config.yaml
model: "contrastive image-text model"
dataset: "numbers of one to four digits printed on busy colour backdrops"
train_examples: 295000
image_size: 40
crop_scale_min: 1
horizontal_flip: false
translate: 0.06
rotation_deg: 5
tokenizer: "char"
vocab_size: 14
loss: "softmax"
embed_dim: 128
encoder_arch: "squeezenet"
encoder_norm: "batchnorm"
encoder_activation: "celu"
encoder_depths: [2, 5, 5]
encoder_kernel_size: 3
encoder_stem: "single"
encoder_widths: [96, 192, 384]
text_encoder_causal: true
text_encoder_width: 256
text_encoder_layers: 8
text_encoder_norm: "layernorm"
text_encoder_norm_position: "pre"
text_encoder_activation: "gelu"
text_encoder_mlp_ratio: 6
text_encoder_head_dim: 32
text_encoder_fused_qkv: false
text_encoder_bias: "all"
text_encoder_qk_norm: false
text_encoder_parallel_block: false
text_encoder_inner_norm: false
text_encoder_drop_path: 0.1
text_encoder_positions: "learned"
init: "torch_default"
residual_init: "scaled_by_depth"
optimizer: "nadamw"
lr: 0.0021
beta1: 0.8
beta2: 0.999
eps: 1e-08
steps: 4800
batch_size: 256
epochs: 4.2
lr_schedule: "cosine"
final_lr_fraction: 0.05
warmup_steps: 90
weight_decay: 0.1
Rows from block 2 of the text encoder of a small contrastive image-text model, named by matrix and row number. Rows with one number belong to one neuron. Each number is 128 + 24 x the weight over its row's rms, rounded and kept within 0 to 255. All counts start at 0. Numbers have three digits each.
After each neuron's rows are labels from the 100 texts, of 14848, where the neuron reaches its highest value: "fires on" is the input token at the peak. Only what is clearly more common there than usual is listed. The data: numbers of one to four digits printed on busy colour backdrops. In brackets: how many of the 100.
# fc1: MLP up (text_encoder.blocks.2.mlp.fc1.weight, 1536x256), inputs 192-255
# fc2: MLP down (text_encoder.blocks.2.mlp.fc2.weight, 256x1536, transposed), outputs 192-255

fc1.545:186124141123112159119110118114132124138061129175097114119134122114120162109135150111136128133147138158123108126107145092142162164140120151105200125177113169124125129124159163147053128134102101
fc2.545:143115144091132112143095108099152122151102133147130101146120145102114118153147126128112138152170117128078091105123149120161164162142105100115140166141086130117127170099134147198086128150097121
fires on: "0" (82)

fc1.622:180138171141121149139110132117146153105099120192118131140109128137104096118153125117126096119133124141149105130118129171102137158125123100132138133117184170107086126116099185135086132105111114
fc2.622:118185148153104169102067104115115148150137127121132129142135067156141097078129135104155090153107129108123136121119064160106096085157110130121128130127082141126133103110133095128168165154124119
fires on: "<end>" (100)

fc1.95:216132174101085160149122097103115148132086127168120146111154099120107104147136147102095119108126128103133141113126099088110180166143119144145169106167136177111126123150190135138072144129142126
fc2.95:075114113119164127126158142119149095166153128120149122131110161131110113128136131132127149125160128121125116123135176121141182140112127073115086145113078104139099149121090139133126120127151128
fires on: "1" (42); "4" (38)

fc1.679:167139146090112128150130130084174128106110127158133119155141151072114120113155181125082137121145152100111093115146106128134154151140098108107147132113169161102155161128157183149107121177118069
fc2.679:096126072132141069102191139121123125156136120115137140113191133130116107112128117122122098117095142117144173129154151137122113119109167141134141101129098141138130136108111143165153077102135162
fires on: "7" (30); "3" (28); "9" (23); "2" (19)

fc1.541:116113142106152150152163136097139132103132105114145095144124149107127101101140102133141103126107155152138153155144085154151188121161169154078114116139136156144153153106112156098126184124107132
fc2.541:118120104140159139121125120122126100133129142122137141123128172129132114129159149118097122118202112116122111111133169138123138124115129084125108147125162132130143124150105124161072134114141124
fires on: "7" (20); "2" (15); "5" (12); "9" (12)

fc1.307:168109160111130140139112086122201138146136127140084147137078166148137131090174143124081128116149156113113140144148118140133129163166105147084150108144147134107140155111119143151111122151122085
fc2.307:111143146138158109122141142135144127124124124136117122124122126154135110170121129117142120124150124112121123117136145142110173140105148074116131137137139106125096139099114125119101114112120150
fires on: "2" (26); "3" (25); "7" (21); "9" (20)

fc1.285:185133117103142133125145134121123118132114114132111101152104155071099104125169140117096134157182109126132108100130133150157180163142076089091151118121138155117162165125109174129094138150128099
fc2.285:153064133118117141144127136128127112128098130204118114132119165055129133171145131138099150128156133145127117101127156114147173132156130140128164153136124141097113161144154137140019153132092106
fires on: "0" (100)

fc1.127:169122173105127117131116082087101168110087130169090108159120100124090108111159134120132123101114130129131133130146147102141155126156128107120117146122174126140128113148163177096108117150123117
fc2.127:127090131134129029134206149142114141099138126109137131125163146103133125150114118140136117114121140146127133152131188120115087156132129114135117143127209119135136136139117128127133104112121174
fires on: "3" (35)

fc1.24:135106161110125133110138116140166130098127133127122101144077123135092118119156136150137137120191123135150100128151172158122196122110139069135117155136190121130126135154106171090081127110143101
fc2.24:103134118117086177105088105114120150166132135096135142127135097150127132048094129102136081114128150094121144144125090126118127144133127137109139122132091157139115119115129111115147087138096136
fires on: "1" (18); "4" (13)

fc1.35:156119135115116117129151115125141127132120119141142093139071117071120115160179133122105142151171069133128136096136130124143149138139116137122114150156178140086143147162134149179119136161146098
fc2.35:088071113110125135126101142119127136193124124121135116120158188137130113093108080130124089119124143119086129132126155118112081150093139130129140142141051147109134185104125152134134116130104143
fires on: "2" (83)

fc1.553:170158159133109163124140091091110128115120148162096126145075111096115109145171140130119112156109128147114103134114130119112138117147148155095126116123117150126138119095155126151124150109139068
fc2.553:119112136120113096143123144125147137151159118120122124116152178136117113136112111134136094114116143131113129149137143133133129148103120093126073135120170135119151136092102139127156097124165131
fires on: "6" (29); "8" (16)

fc1.403:136118131095095135131132108104122131117075125162151115167176127111128096151141132104130085173122090102129138084130114141124135174139093110122173143129132139106157136108131169162060132134128125
fc2.403:142157120150131183077087137151109126095146108128126141117090102153142120094132139127147193124130143119131155107137123119078118122136161125151116112128071120140065131141136124115140150118117108
fires on: "9" (24); "7" (20); "2" (19); "3" (16)

fc1.577:193136160138108152118086102093159133143115150187111149133094144111134148133144140149086131128143114096112113121140102106139131158149103108131102112139204124107119123135116168150081133141131101
fc2.577:117111114133147094096156147131117122095136109139134109106122153118138129131134113154124102113130129098128138112131188144115125141127148099145109147124199124117137147118089145152132111107173124
fires on: "2" (28); "3" (25); "9" (19); "7" (18)

fc1.532:127155101132104155162090154154113101129082125137131160107138173119142096119122117106124132168097103160088119142141126167099105110113083122138125164167133159152152173170122137110094136128116128
fc2.532:128160123162123117134180134082141129125135099149091159127113125149129092100116157094148127135080156099119167121166109151129177130149125109140121135101079110137113090114105130131126099120112146
fires on: "9" (31); "2" (25); "7" (19)

fc1.677:168125150127104173123104136087159129138083133141089135157166130126110144100138131112141105116135152125112111129109115131118122172134114141077154118139147169108112110132138142113086124111106100
fc2.677:085126113116168111127169124112154128136140130122143134123139135140103108146143110141121115126079113133124124103137160129104116144095147090127110146110088107143118144094092141136111097109145153
fires on: "1" (14); "7" (12); "2" (11)

fc1.613:112098120104123172101119105111148126159126167130110131145101128121093132094171166092088135138147131106115113120091113119121140116139124132094099175128087123082126120117123124107161163159158107
fc2.613:105153155138119112116116135119133152094169110110114146103142136181123110103127136127140081111074147119119131124123123157080074138085140119135096113113179139121125107113105126097178100103173128
fires on: "6" (59); "0" (41)

fc1.425:143127153113119114159128117124117117122080139145120101126148176088128136155134108124125136163146101150119115134112152123159132152152091136139154136145122132133164174119149183165081122137107134
fc2.425:132123103154146175109121150177138118139151117139149133130051120121136097133163132145135160134139116110147183097153137138089131067129151077139099114114089122101099155140115139112145138126142101
fires on: "0" (69); "1" (18); "4" (13)

fc1.718:158162164151129111105151109145121124115145134185125112118092121119086120178158129105100127120138103101147102129129140094135168146154115155123103094142206151097103142109118182139113127144116109
fc2.718:096105138112124118143099146116145140165162111114141122105161184133114103125108081140129091108118143135092118141129169126124128168089148093123099144119098142115138163091066148132137105121150135
fires on: "3" (23)

fc1.32:172093161132121124126108152115119115141118115150100121120077122057125141129129154135127129136174114143141114101141116115165159161163131153140139115149145163140134159133130163166093127162140132
fc2.32:127040106126123135137103183147108113194133111125133116130122158104127129085116109139123125161157120117117157117151154126130137114145104120129145144133052144113134172132126144155148120131110122
fires on: "4" (100)

fc1.191:172104154096108124149142133131112125159138111143100101135042142070129113126181133155123127180135113106110108114152126109172175144148097144116099151132146117123131143151147183177124133158130098
fc2.191:096091108108117135121101145128123140174131124130140112113159179143127123091104099138133071120130140102087115129129154118117088164112144128134150154137035150106117172105122155132127138130104116
fires on: "2" (100)

fc1.650:144111143102119153141157146147120103123113118146128087150060152087097133163182151147106135154180083109142122094146143137161152133152117129118111147122176141088147124158142150153111142148150123
fc2.650:087074108113131146136106151129127131196133119118140112114157191139129112100112078134128101124122141125087137123131161109109078141102144129135139144133041143103129189109121157128147122127113135
fires on: "4" (100)

fc1.604:145128139074117129129135104127135132137125141152110127152094129096094111108151146109089114141160130111119110130124130130171164146148105103084126131132174153110155115125119179185107115180138110
fc2.604:113110106115142123179151136124121114198114121125155113121153172107128135156111092139133142146137126170113129144135157105166129122133099139138157140139015125138159159119139124156107119131073149
fires on: "6" (97)

fc1.104:172106153131109155132109129094141127143159129139079099115064110091123144118154162095096146172106116119160120082104127113138132140147129155113130151129154131069139145123154171105127176132142064
fc2.104:105118117133139084108132153121103144099167115100131132100149136146129125101115103152139088109072142116115144131144151149087075132088155118153100122119124125131118134113110125144178103109166141
fires on: "6" (33); "8" (27); "0" (20)

fc1.87:156120138086137143132143128107123139138141116176098141126063152078108131133147148126094111165134122133107139092124129128126168125141112134121112109139106146109151121126132183192106133132150131
fc2.87:126080102106103138110135145121125117195126138140089099127133195121119126112119115126116118116096145095096139126133125103126131120133187144124145160146016163097115148113138148127134147153115105
fires on: "0" (100)

fc1.0:153133131151077181139118132100124141106121132119113148130119131096133159122140155095120077085128155136164145129148103099097121130141132147113138127189149188117128105140175163150125132122130124
fc2.0:029123110127179144142155168122143087159148123124138124126117154130122122122129123139129149129124125150134145125134175114124138124093151086130106150118071097149110150128104129109130114123134130
fires on: "1" (99)

fc1.341:150119148092113154150134141113128117150105116187110096168072126095117136126153121124102161165146114116121101096129114124161146146139116144107124159151079169067116137143176189156112183148138105
fc2.341:127114107130117130122082161166092105129127094105152133100158118129162112105094095131159132133237128119099125158159137120157174162143110127148154130141177135153114137125133117178123107099081155
fires on: "4" (100)

fc1.753:152166148128080131133144084134129144109137129155059164121096142137090121130119132078094144109127099118154145111140121157137188148109121164094125099118143132141096110151167173090105174120143148
fc2.753:121092107124146111124197146113123122134125116125123109118146170134142118164143140150099129145117126119126138105140162127139139127106119108148123146106157098114141126122097131144091120124148113
fires on: "3" (18); "4" (18); "1" (13)

fc1.205:154120147098123176129123116115118160120105156136062131143143118119092123149117173148132095097158159121137131119122096116119185180140124117088112111141187164087124099124127168134082170154161123
fc2.205:106060122110128114133209121114136133141128142137136139138150178122126124113165128132074117145117125108130131111138156146128121145125116104120128142127140127112178146135108152146110102133160116
fires on: "3" (24); "5" (14)

fc1.595:180122189127111122136130126101147138119119115179123135149128153096119095127136129111118108148143130108151117116119132155133134171117114111128131108145188181111135148116101161153084104118139105
fc2.595:113178149141099136103048091112106144138142127111122118139133070165137117066122129110163112162113129098109115115109056141111075102150110134137133140128079131131124108106140093137170171154121121
fires on: "<end>" (100)

fc1.629:146102116102127145135127136151137095171137123163120102148079150096119140141168125140070146164173122116103140109156153123133170104171108103111102155135108140095125162147117144139114135170126105
fc2.629:095111092125140138117128165131118128159099124113157141114157149154139118127093093120151111106129151135113138153125155106079082139110155148133165119152075145148124147110144123114118112114073181
fires on: "4" (65)

fc1.631:126126137140114116130126126135151134119147113172114144125130121132119091133158138115113094149135093135129135149151151169146145170146095114123119128110197125113141126106095190164081109141117153
fc2.631:126155140135077141094060111109120134140135141127109125160128089144120096038132161090138086152113150068116113128111056139115120111160113138106114142128108151125112111108140119119141166159132110
fires on: "<end>" (95)

fc1.223:197150145103111149101129111112102139134131144194130097116080162092087143100152158147108090123149149112159141112134118147131150139140118132104122127176182157131130151160116200171117114119157106
fc2.223:125099122148125119118140159123100140100178113121125133113136160145130133107101107131140108066120150117136143129137157133106103139107156122146096106129149155109086135101124141106173113105142114
fires on: "2" (28); "3" (25); "9" (19); "7" (18)

fc1.470:178127191151107152116125094108153144126134168147082132134099140112128099127155139113108114118159140138142103118128124124131175138126176115112145125155191143098093139101132141103105201129118064
fc2.470:082108141117127093135147141128110134105173115103133116095153152140137127144095077173126085134093124121129123128141146151104091149108139102152110136113144118122127141107099124129157083115169148
fires on: "8" (30); "6" (29)

fc1.280:162142184112134135137067097104136144144106115157110115148080122123097144089148167117112095153143123126128126142081100175147131139153107137099110116124156151121150137144122183137144095127122120
fc2.280:117137128137138144116153134127147115127137119119143137113166119136122086159121107140134043115117134133140122129144131154110125129111150091120114126111157120137105124095097128118122115118110138
fires on: "3" (39); "2" (24); "7" (19); "9" (18)

fc1.752:118121110079090181107088121101137122164130168116109152144106137140103133084145184089123124167125125122096133116068121141121113102117114124117112154127080136116116109148132126095148142142163126
fc2.752:110152159134113107102122123110122172079157119119106144108141126179123109096132140123134070117052144110120130110121125152093080135075154136137111108121177149123116104115116130097173110103168120
fires on: "6" (39); "0" (31); "8" (30)

fc1.84:135141140101115128137100102126141122173129138121123142160077126093106151088157146105087132148153136110098131137127115141175136129167094124080121126121142150131164114153142152198127098149136140
fc2.84:091119095110136114143141122121121124196122140120136122141142175121119130131120097126121149147113124145107133133122130100138105100139127144129147139134000132120152158118144125142137146161098130
fires on: "2" (100)

fc1.590:143105110103126105159163139128136129136076119150112105113145160101120126151130104145105139164143112149120108138106149115183140158131117159139171136152118146125164170123175166156093122139086116
fc2.590:120106110132134165108101132152135118153144133129154128151051117107134101118147123145131126148154121084132156100145127150099130094134117065127098118111082111117106160127100132134121125145143116
fires on: "0" (100)

fc1.423:180102151092128158134111100136125113131082170112109149153089121112127097093160173151146115106159112127107085091144091102158181146141130108120163147134156124112133104132155120127142153116141077
fc2.423:132107104118103075113194130110148111120142105121117103090173147118144111105098122124105136122179145111124150131166161109151166153123120119108140122135227139131122117132124141185134076115128113
fires on: "3" (27); "2" (21); "7" (20); "9" (20)

fc1.506:176130182122108120122135107094126133059101149182090108115140133121118121121120137106123123109122121141163096110098134121141171172137137140142162115154154136140119146106149152096086142113113113
fc2.506:109086085104125121124116144155118105185142128128146115142118148102115159108150138129094152166098124119094151104129125125136099089158110149122125175127056125094131142167126137148159134161145126
fires on: "3" (22); "5" (16)

fc1.640:127115110107103087100139128088103119135160155171132117162107142080103111153175111119138146153142124136138145084110114113154167118134133110092132104128155123105174106118125202167139129136120110
fc2.640:099130103127138124112149121108115129217140134103128162123135134125117122115110094112142141119060135114093161137146132149119106103116151125136117098139000134143160131099103119200118113132142140
fires on: "0" (78)

fc1.671:164133149070104148130110116108145123151079147178100109135103149084137131106138142093125109155181152141094123116107141117142178164125089123126152122167144164136155162127165162156117116159106092
fc2.671:168130141115104172127111128100153145157084148141099117145118143114117108116160133114116114117132138119100150085121121129121153142132146120105162156148086151089112143106134133130109145137101096
fires on: "7" (21); "2" (17); "3" (14); "9" (12)

fc1.385:162122137112106217135067118137125122165104115154125144136121131115120148100118142103136118121165147106101139132130128132120144151140115128094173134172122145116114138142163135153080114151101128
fc2.385:140126140113143152139122123115144110134111132151127107132110146117121120182148123142119161151152111153094109079125132113140154135145140105132141175136058111105099166122145139146095159138089111
fires on: "5" (17); "3" (13)

fc1.520:160128150125133159145122143127145093099125135166125095144061117124120134141142157146111146109197115153137080118110141105172183143132128098149122140117183122132117148162124139108095162124127089
fc2.520:116106124102078152120094110092159152166139153119115130145140159132099116077122128098105066100105144102100119141112115126110133150104160107090125139134068171121135138067104134121128115138150128
fires on: "6" (20); "0" (13)

fc1.355:189153139113097140121158103151132096126130134134099113106180146076130092161131118105134085164131121099110095125165112112141165157123149114108176155136177175136162119148156172111081157108116081
fc2.355:115072115111148168146129123135141127190131125111153136117151184139101112117134142136129156131155125112140142121121159106128170110127125123099146133105097134134117179123109124130114103135136121
fires on: "4" (18); "1" (17)

fc1.98:125134143096137132134114138135143110150119136192136114160077122109115122131176144118089129115138101101118104113105135122138134113145118139117101152155121096096140133139156166115081143146151126
fc2.98:097065098112084126102139126105139140159149142121107119138137191141107132072123145104097090085105161094114137148105138105110127135090177125117116149126111167112092156110110150092154137137126074
fires on: "6" (41); "0" (38); "8" (21)

fc1.318:201119183118089169122123128104113125131113143166084136134122125093113139106152164115122139104129154132143116099113125131146162153141146136122139112149158139102112122097132146119102171116148081
fc2.318:064113114123145097120154135129121151101166117113141134108152129140128110133120097174128061127052121104126138121141158172084074141082141098152103127097124117130124127107077126130144095109181135
fires on: "8" (37); "0" (29); "6" (26)

fc1.1:159160170108132156099135088118164120091106117127081095155130155121137107145170110111100155142155125111108095102104145092160151171122132173149144103163119175142110124114138125153089150109108081
fc2.1:150069110098105097148177133139152125138126134122124097138142148126118140151130161126076095127146113148131134125148142140175150155137108130108129151139190138123153138156116170159113093119163142
fires on: "6" (26); "0" (17)

fc1.626:179149193125100135119117120091141131085098134174086120136149122110132130133166129099094110129140146132131094108106139105135160176158133146103160131137186134130120144105150200135077125156126103
fc2.626:081096082115150083115206140128135116180142129114156143131147156126110129112138125125107127136045126121116167124136163137118096096117132137123132125121049129130157133127109138146154095132156166
fires on: "2" (27); "3" (26); "7" (26); "9" (21)

fc1.549:135125118105104143108138126108122090121150127173112124119116141135132137135185185094125164121163107116138137118125137130157142098165102145149107135155155150128116130161138160093131175147154075
fc2.549:082116129123130108114138139120125151097191117117124119097159163150120125101131112149126058128066145118115139105130142142102093130078148122142097148114136129099108143121097144107175103105188117
fires on: "0" (100)

fc1.63:146104154148133147144151125119151112089121123159132097141085128119120116160171141157110152112177107134158087111114152110126157142141137108129105154119187104120084141129128158126104148114133107
fc2.63:123114129089080158108077107082153164173133151119114133162140149135099110075115121088094080098116155104098113137088125121095134163107163122089135141147085170116116151076106146128122111133123136
fires on: "6" (14); "4" (13); "8" (13)

fc1.267:156109145122135179116136156121139124164149130151117105159018144113104139104146140132120169126194113093116156089158124133151146108169135141103095163117104116104108157131122164128132155149146084
fc2.267:140138127128134120102087129124119138099110117120153136107197120155144105113102104125161110139143124129115087130135119135131134171132108132136167118134121130151129135110148128153122160114077157
fires on: "4" (100)

fc1.523:166141167095104148157133118095144117166113150171113117114063168105103140131147134111108137179165131111133128104129156155146121138122115134085129159123146131110169160120116137162088132147114102
fc2.523:136073117111101147144144140104130125185110126150107094122136181105132149101126114122097128115154146125107121137128155049166163150133139175130179156149085158116130158136147148147103142126097097
fires on: "0" (100)

fc1.268:173118174107098105103114094107108119131139152144111140136076138116114145133169127130140104105124129138119106101138110121144177131126111150092104094172186171091135087144158155156139165143122088
fc2.268:134124120142139085101175156134106136081146102112122139092149131135142127146104094145152089076123156117131131150149169136106110151106176111141120098132183134145134113107113125137139105093127141
fires on: "3" (29)

fc1.175:125143135094110138114138158162133130150158112139107104124044138105126115153170119115132149121134141124107156109111149118106117143124100105094082123130148132119109132145146147164145162120151106
fc2.175:136131134129134111131089123116123131140087118128124135122178147176127120092116129116155111149141121132090104126128122129143103150138099150130215145129103154138152140155150126154121166135111142
fires on: "5" (12)

fc1.210:153114158123100149128102121079167141186119125161141089158120132131116104125147135128112120176128073104079096076109127171139115140137116096106138170140073153091126176113142122170112178161132109
fc2.210:141166141170113158099095094095134152119135127155108125138123062138136072108160135115169133174115116081154109105112087170087123092141141104144128111125104149124117132076130130122144213138129086
fires on: "9" (24); "2" (15); "7" (13)

fc1.605:161137147130123168140128121082145137122119125173092117115100119118109143136161163130103144127140144107139128109121114119145165149152165147110112108169141166090106120140167152124105162134123096
fc2.605:085114128124140067125161137132122141113168112114127128105145142146127111149112108155139085125084129118127133124142157163107079133096136092146102127118162119125129126107093128119174092116189135
fires on: "0" (84); "6" (16)

fc1.568:131115104099125096117121137139138085132143122138125086117059142091095146152156122121108160141139100141127123144113120153145148138131128103135093159100138105112162150136102162144126132155137094
fc2.568:102119118131119141104149131115123145149134132111125148124175148149130116113108106112132059077093160138136142152132132118098103141064172135118140106137087171149123123088123120097138108109103145
fires on: "9" (50); "6" (50)

fc1.719:130124172092109134131100099077153136156112146183128108162155125109107107142152126112118114201127064104104114053125112169126134140126096141111144144155076135089151141086136142165105175140134109
fc2.719:143178151165116171100073103103131149115142122151128125131119067146136075089145131122152130170124112074141101088118107156086112110134146102151124113125096144123108136085127131125144192134133101
fires on: "9" (24); "2" (15); "3" (14); "7" (13)

fc1.730:176090138145149150167121127100194101142128105140103088129068148123136141158146145131122164114199137136126132136151144152149175118129138094133122126121167109097144151117121138109089144110146116
fc2.730:095127131123081136124132109100120165169121131116133130133140153127132122083090127119118075111113144126126130140126140127120128141116112169130138117134074152138126124114129125119114055130080161
fires on: "1" (18); "9" (18); "2" (17); "7" (17)

fc1.410:174114177136099163107100132091142119138097122135099109155150154113100151119117156126090102141111133138089139140111136112117166159140150135120140112197142172116129110139178127144081142140113097
fc2.410:080118106111163138144158155120171103166162125122146114131111157128105120128141125143122142124132126147128131120137161108122157137118139083118088148101098102144098163126088144122119114112144136
fires on: "8" (21); "1" (20); "0" (18); "6" (16)

fc1.389:186147107093102155141133097142151092119136102162087138140105120136108117141143123133116162145152130137115145096095099091126158164112129099126155139143173122112136113116154144157112159118135070
fc2.389:173088121135134191097161150143139125100118144135100108125101124151134145093115151141122128119192115091140139127124128142120190134131121108125152161143134112115098119117141161141042127113118099
fires on: "2" (19); "7" (15); "9" (15); "3" (13)

fc1.37:155130123148092156117118115113122163123109138115116142111158121138151140121110112097137093070115169113148133152110118092102132148130175146127153088183153181143125124122137120121125125104119115
fc2.37:090117108113172147155151149124164113157151116121169120132112147124106115143140118159116133122134124143128145127140169121110138128104149072123102157112088103144108160123089135127121086112135151
fires on: "1" (100)

fc1.13:174124178125092133130122120090127140084099148170093106121151125127124115131121133111125120121132132124150092108101147118140151174124144134145160135142173141131103143093142162098100173118103115
fc2.13:104090084103132110122123142150115103187140128126145118140123147104117159113148134129093155166096122121095147106130126123138094093157110152125127169126055124101142142166126138152155133162144130
fires on: "3" (30)

fc1.321:149101176104142108155127144136133151117109147169134151142105158116085103102130157132101132135150096134149131110088112173160151146134119104139139140139160148126173123099111196153117112109155106
fc2.321:126142109130101185121093132129100120183122136124122116131140109132150131115110095117142120142125143114109148128129087129128130095157128155127159143147000134118134116131152102130147152133078132
fires on: "<end>" (100)

fc1.696:164148153153128152171101136150149115118155114125101130148078152084113130125115128091145138124187116129096130127142117138180137120112086103095128137143207149118156133156142133170088086114121140
fc2.696:135139137122103087138093111116119129186119132131111126146127125106132124105125141113136143163178125125109120141130107103179196118158079146123143124129039131155123128111160120153142159149089117
fires on: "<end>" (86)

fc1.461:132097130146125112128159110151134144086168124134147112148109154123147111140146113114162146164118119145153102100155159118145142109153110153124138127164169162105104123152170109158079151093104099
fc2.461:133107128106099149145110114113128136125113151143106114138113145096131127109136119137083110146232100127129135098123128152159228156153126111125162159130125128099099133125118154162106149131135101
fires on: "4" (35); "1" (32); "7" (21); "2" (12)

fc1.365:181119139102127163118110094071122154136133128149116115156074131092121137123180169104113147150131134099155110092093145116104144116144118127134110109153148175099153093129159163105134178111122079
fc2.365:106119136130135076135134148130127146106166107119120117097147166138127115132112099153148086118093140140123136137137174143127089150093126092146083127112194128120136134102101138128172094115166137
fires on: "6" (29); "8" (23); "0" (13)

fc1.342:157114161128122116120133127092119115141112154159089117152138133110129103145168114111119107132149123119130132104117144118185164146156104152128129134144150138137134144134138183161074151136125094
fc2.342:086121094111140146128161144133174118193155130095153163120165131147120124106116108127129127121094128127124174133163130149104091129115134130118150114110011117154135121126098117126126093121136181
fires on: "2" (25); "3" (23); "9" (21); "7" (20)

fc1.681:157099116109146165162109143105142105203094124143111093164104165121112127123176153124126165149180112132104138106142122142181127101171104118140131124125121149108174155128110172132092156141136108
fc2.681:151097148109113122158127135125117118089086125153125111139122136095137143196134146139100155126173125143124097125128137107158145157150117146131192151143169138122118169148160139147074126132064132
fires on: "0" (98)

fc1.454:150141117143146170156101089110167108127119163159107125159124134118126098135125131130127137142179136147140129133103113092175164143137134149102157157163122160151140131128152129151097177140135064
fc2.454:163079127120129183121121138162180137145124144131138141132133178122114180108166160130122133155159127107080172107129138149150142159113124126110104152128125147085105152199132165164089096130159082
fires on: "8" (17)

fc1.297:180145165117097127146131133129175138113116154117099122124140135111093149098153160114100129148141151124074125106145104142177126178158125147098170126111200125101111099156113170163085085105144104
fc2.297:120120139118158122110165119120155122125130137145123127130124134132095109166147125129119141114150133125129113119143166124124165159108154081124118143125147119136113142109092139140094096116123137
fires on: "1" (20); "2" (20); "4" (17); "7" (17)

fc1.446:169127124114099192132082116112113128157079129135114154131135138101124156099124157116118115118149167119108131107120134108132129160153123126084163129173125151108115114163149163169102104127107121
fc2.446:135122136111140154140117125117145106136114133148130105133113142120117124169146125142118164147155111149095113082124129106140154131140143105131142180136057109104093162124143139135101158138083109
fires on: "5" (17); "3" (13)

fc1.330:153125138103109158136108100104164117183101135146138080141129128137135095121166131117121119173141084097068085086118121184128128166130073096115157146128083163099145158097142124150114170145124095
fc2.330:144173135153114171104079102062136144128132123175111118138120074130129078114156129118166134156120117093141107109117096184058124089141140101138131103127087144126110132029129124137128214134124103
fires on: "9" (27); "3" (16); "7" (16); "2" (15)